config.yaml
model: "image classifier"
dataset: "simulated grey scan slices of phantoms with and without marks"
train_examples: 61250
image_size: 64
crop_scale_min: 1
horizontal_flip: false
rotation_deg: 10
targets: ["part", "finding", "side"]
num_classes: [4, 6, 2]
arch: "densenet"
norm: "batchnorm"
activation: "relu"
depths: [8, 15, 8]
kernel_size: 3
stem: "deep"
growth_rate: 24
loss: "cross_entropy"
init: "trunc_normal_002"
optimizer: "muon"
muon_scale: "original"
lr: 0.012
momentum: 0.95
nesterov: true
orthogonalizer: "newton_schulz_5"
adamw_lr_other_params: 0.00071
steps: 6700
batch_size: 384
epochs: 42.0
lr_schedule: "wsd_sqrt"
decay_fraction: 0.2
final_lr_fraction: 0.1
warmup_steps: 330
weight_decay: 0.04
adamw_weight_decay_other_params: 0
Rows from block 5 of a small image classifier, named by matrix and row number. Rows with one number belong to one channel. Each number is 128 + 32 x the weight over its row's rms, rounded and kept within 0 to 255. All counts start at 0. Numbers have three digits each. After the name is the row's rms in percent of the matrix's.
After each channel's rows are labels from the 100 images, of 14848, where the channel reaches its highest value: "peak at" is the part of the image that holds the peak; "responds to" is what is common among them. Only what is clearly more common there than usual is listed. The data: simulated grey scan slices of phantoms with and without marks. In brackets: how many of the 100.
# conv1: bottleneck pointwise conv (model.blocks.5.conv1.weight, 96x168x1x1), inputs 0-167
# conv2: growth 3x3 conv (model.blocks.5.conv2.weight, 24x96x3x3, transposed), outputs 0-23, a 3x3 kernel for each

conv1.68 092:069112162079119067100079137158165140171127121108129135084108142117144157092064116138146137132072135125180148200074150118139124160111111105103136080105083139093170145109117081152132164149121120171125112126128106119159124134165121140098128102127116103132114073087106159094126129140119104126064104107083075121085046194060124157198147110074110140107118121173112112147069131149074056130126130175148123115157117068165075107187103094164120106165089124122157134090133153114122168164127091131105094135081190073176
conv2.68 093:126095128101121131122139194148136088165137076164114126083130112134128109103125138156135137182163138184128132099155216153126138127108112124143121178148157154162164107146169085155167143195188099103063141120119213181178145137171190156120243156066100093126105120100099132103146145147120150115175171145120122152112163178094131144168141089118120066134110073160152166104087099111121116120092092182119103172127102161164165135161151116160166126125150117095125097079103139143158132176148094181143069074094151186156171201153120133151127161151120144183148132033147112075169144094129142143127131145128151130111145110104134097095117099171099082133131146112155150
peak at: top centre (39)
responds to: chest (93)

conv1.19 095:099113126124106128174165113119083101132144084109135154148098131190092175123116191172116140133133105114100119152165143086136160154186146104100150112057111157150144132085167156139135112109104086196142125125185179152173148138205097104103129172152087159135132141153102097079107112129110132156140137080173122166153129144104142078132121127142176151116129119195116161149170133192137120058216145080154159125094133157140090116137170157116136075186108181148149122164067124060074153124152137129062158123117136079185
conv2.19 119:102090092116144151134114124168105112131084123147126171148136100149125093161129142108119086138124064156140115079127191144087109156118083154138124162124162104078092137128125146151128176133087072095074174142120208169105115113138133114145127107118128123128109127116087123102160127096182137108227215169074111177102128176122159169115107090144127102115133130173166202086122199102118133117086093090092114112084109102089132102141113109135109130130087094100108084099133120144139134160149089118130118108105126119124150183160081100155130108129208164104173098055211151085173155108123099139147127118180189118095140174100105122096070109134072117164143176154189202
peak at: middle right (42)
responds to: chest (91)

conv1.11 101:161084134150122114075098113104126091069140102136114137124104136132167092109207184106147176123127102151117137098123127110134093176110148117121088133213181075112098111167118085107172157180146125128116160159093159091163092074108123149130090105092132098099156085110116124135091084150104159147147090110159152150087122175140123097146120128153110111116091124154131168114081178126139112096086132141145124128091145212122100085116130166148151079050161144131071125193160163108174099035132084111150092075070115121188
conv2.11 094:142145154091091145085094101159098094153073122160102150150067114080151136110184192171125104137130123136127131178108075122149149155167191193171119183108118135131132155176103153148124145095131133110100134130108128089066085148148089148165080126165123130125112112107185115081130128133109143166101137188168141126163136138101135115087094092096075128072074122088149188090112180090086112114100108089125157082135154118115107154126111172199126175148161148148132103107128114124092168168107205160081168105082148083095144112142141151112125085151087064175098094133164134121109190126106064011152116050143125096109145131103127134102140118101148122113150139191130133
peak at: bottom right (35)
responds to: chest (84)

conv1.48 094:162101103154131053140091154135129118086129092164100168160138114109163160120111080123081152157125119168107133113117113148105150112184074121197122137135119127160117131122124138103102116135102133119073095161120053117092176096151112092161119129094132128122118117082089157137077162146124097108109149200164160110175107136140118135102104137072110210171105123119078223172142073101087098121125139161095115152073099138113087117054147047126102086129161090148105123154154055083198131098136109134143136149135118065086
conv2.48 099:140110123155135134113128129112073178137092162096061153124114120121145163132174132193108129184095109167124099143146143128160165084147137124108094115137115136105121072054077047106086082130135171166186122145167074113114088137104111213171112177216123125075108087091135081115096154138110153172117159167120123120106116093113111088124146099137126116146119138074150170100181114072129122088158132098183142123189149166154101178176133215154076104186160136143144102070117142106093135146105142135137143147149106108096100132133120137158152114168113096168121110181152108097168148102088090101105101062125120084103168198097153153122166107061146134083128128133101100
peak at: bottom centre (44); top centre (36)
responds to: chest (90)

conv1.39 102:105102089140086113121127115132118166147078109138128090146124104104113112168147134148168052114101132157116104096087078133123152153082145092051099104089073087104183124147125126151098170123136086116175135102146134124173156109120125182099113138126174121184131086112167109126128158152114160057116122137100161087118113123094200113173114131163106156113118100124159084148169141123144139160116165074120112145105178107115080115145093156203095133114066199158127139164199164122128094101051108136097092233158155097104
conv2.39 115:105124170094097140141131130100125132127119087138138104146128123186126101150083089193125139183136139139122126096174188135140136118120123170126110156151112140153123100106084116142106112151134114098085132119088208138113190160103217159093229176093074111121093115109132124089089088103135135124139133128108169215081108157068100097193138095162129088158084093092087097082088100108109141123120137175159161122113135197208145174172168107157190110117146152123154192158128147152161117148147108184128097137141170209200195218171147148125157148113161132133143112130097103124103104123121135137119118153074111111084081106108130143132147129126126121122134111126169110
peak at: centre (40); middle right (28)
responds to: chest (52); bright spot (47)

conv1.72 096:129076130106100134116176074132159144138096088050119185084107150076134088114178150178113152150081144129149114130089141131124127110085136163115140125114130112091175115112104132120121070075134124109069161119153108134125124119063138111113135074163155081141152106154144172098112183106157140162082104181154111081153137161150120126121113097109091181103115129140127133121104132093137114094088090121120189061054230120133103112141184125052141101113124162135183112089165119107054146152143157207084115094139103145101
conv2.72 075:118125077112165131076116118092105087112130109083136099119153122108160103057102092134133147158125113167112146077080128079091102055082057137141134121141194093119148090116057112128078099151115104132132143144148092132142126115172088086171077117133087129177123114146157109141042073110096109140101109170127162188116116155107088101128156184124166148140114070119178129068153126124132153143173144153161087147120079137152146095079090124108100090107134108121180143153210110073079084089107065078085101085143167118134115089112126124114125121102094135151166122170148088132147084105113110129113078125139134137196218133195164118164137130127142115111158167086163157
peak at: bottom centre (76)
responds to: chest (74)

conv1.58 102:104115141136153143140072188116118143108164184096208180100165144087113114112198091142132112060082153179172082080086167143120132082091138131193092104120143136177125125148099151124134163128118087101136116127123092112093130168102168086171092123077136133163104118145089068098143137150067169099142080089089071138084205123124132095124142104124144209149142100125163144155136106109165132131137142091129104189086109170096145152183167078122128109177084133092117077112132106153168146116110134145074136153119132126174
conv2.58 098:150175143101114139094090079159144218126111149123085113103114067118129092089132108142094115124127173097145207138152180100143178092105194157169198098128133077122065150145136135149110110114087160157169106137136130125126130155143098149104120142139081122178098158193117185183121067092154135093117113142090122154124127105109101127143112104169171131125163123072080091081112119162172114109118113075106146086110174063077090096120106144156117145147132150176134171173139112174204120152144168155085099100115122114112185141131202116101222107106151093110180175159109132138051110121128112104136117097091128130097116079110139091149155097171190116136140109129106114
peak at: middle right (57)
responds to: chest (80)

conv1.46 103:205142185118111106099143124172112136090149073134170087197123180157073081083083104181162112094129100148086101153170178129106144107122113146165089121086110113160107160168122154150094119158121114093172085100193143095116130133134082102084144200095140144133153129151186159080105123138087121092069146111109131142139096089153101159114150069110079128170131104101089123137159113103159084109127151106099070099173199108086107158130081087089186130182121164134111112160124138141159099092143166145143123187126120101096
conv2.46 086:090066106147163146104155136156109106098113100127151139121083079113092100177169114137138137080084160099130187160156159136114114113090051100116173126128178111135147160171144197195115157165123137088167172158158137132110126157156123133142141173179106132170110139170099135129145083097113098153200171186115110154138129151182153128128133127104104126087054114121120143149136151082078107138138072180134092191172179116085104075079092125131146102103123070092076160148111103146156106113111116085043114083088135115125122118127153182137184156104111147141108145147101122099157103065170147126204169122132123076166123086149117110116094112077155159117211162101145139
peak at: bottom centre (80)
responds to: belly (96)

conv1.44 103:098154103100182111161092137132128171107094090148108124158099154104069093111074110087132126132163137150130164146099137137114111181200121123090156131162192106072101107153140113132116121151161102157154093116117098118188091208129139117114163171167128114158137114107141144155123103085110123104133154127139150078135132123151065124094171107142156131127120110082088108120146076046139076124221090071177085080150158168104113113152121086097147166205092107114146120169138049040164144138077141122118126112107139109148
conv2.44 085:138138129065121154095128173133129109125121121119116150105145123099082130148191200077121113130099140119084114120101104125082103148090072110083083119116079105106125164154128151157140152142068100116087077104107111116090119129195095153156098106100157122107106108139096098112174102076157073070128114139115109121139153108171162149112097064122089079099110121120103171090142146050122156097117161111138166137150158074095126113167177093176184094124071110144088110111108116076103179096098154117121108096069074087097153149089113084160143111204156148173144125071170206127149156140096076108149142092149179115062151170075108146061091093109119094107147123093134119
peak at: top right (30)
responds to: chest (66); crack in bone (38)

conv1.24 097:082105123121115127117139161138162069197139096113102142136133087144173072176095072105150180105075184102121148206075118168135079125103130128067158131144077144082119095060099123154108121118173152115139156143158158127111137154110145110175122096147091066193115095099137117153106179168158151099165147134155061159146194167144136102120187110108140147184147141088107114167129119145156114109108140099143126133129100152159110076170114126160083153161131122124219136180124102118137183106174098146154099188118097103101
conv2.24 117:125125129134153129098137142218134118193103102166084082096155157118153143089155154216171078196149072188092057116134186116115127122139111166146111232137099141087107086128115106150127183199142124114139167103137224179112161122142140110132113120122097104118098113114113117145117142117134122113131131135121082191091126187097134160160129087144136117141119099103138170095135154070070110077075079095108116098090079112126088107138114067094156072165126095132113132121141147105116156148125083107138142110097131121090149143085105102132105131159126140095144138100156134080185169118096107115159133120196144111114151187091142134110140086160123117153132154156173219
peak at: bottom centre (60); bottom right (38)
responds to: chest (63)

conv1.0 093:157084122103156102188064093107158203172136076129106131211134192087130125115126066113122070107131156163154110091123082133121116146141110124133109087133147144084112095119123144136151133148122153114137147159109168094118152158122145118123135092059102131147062119132092124134071091048119159114115143083130203085124164098151103175138097164140071111094100102118113105045069173166136156174139103133142077118129152135150108119145103169106073151111158126159138132186146163087143092200079153171117129121102098170115
conv2.0 089:109131161098096082064060078163093108120126089102164122131098085083102158126182187128156190178115151133098117152171119132138111132159140148180148137184149117177134109123102132144054138120094151131154123121118130142125134133174137085148116099121173146096113122094097131093115123091133122139149139156115103136152142138117109106128149088137140129133108143218140187162158212083098119108083125091111121129138150107122182110133195137118159059054159084110170116107078136136094156187116149148076149129110164108103142123152044128156097141194146140208074092122164177143203197118119106073115113124171171094130123126135105110093113113077046112114107116141152163
peak at: middle left (38)
responds to: chest (90)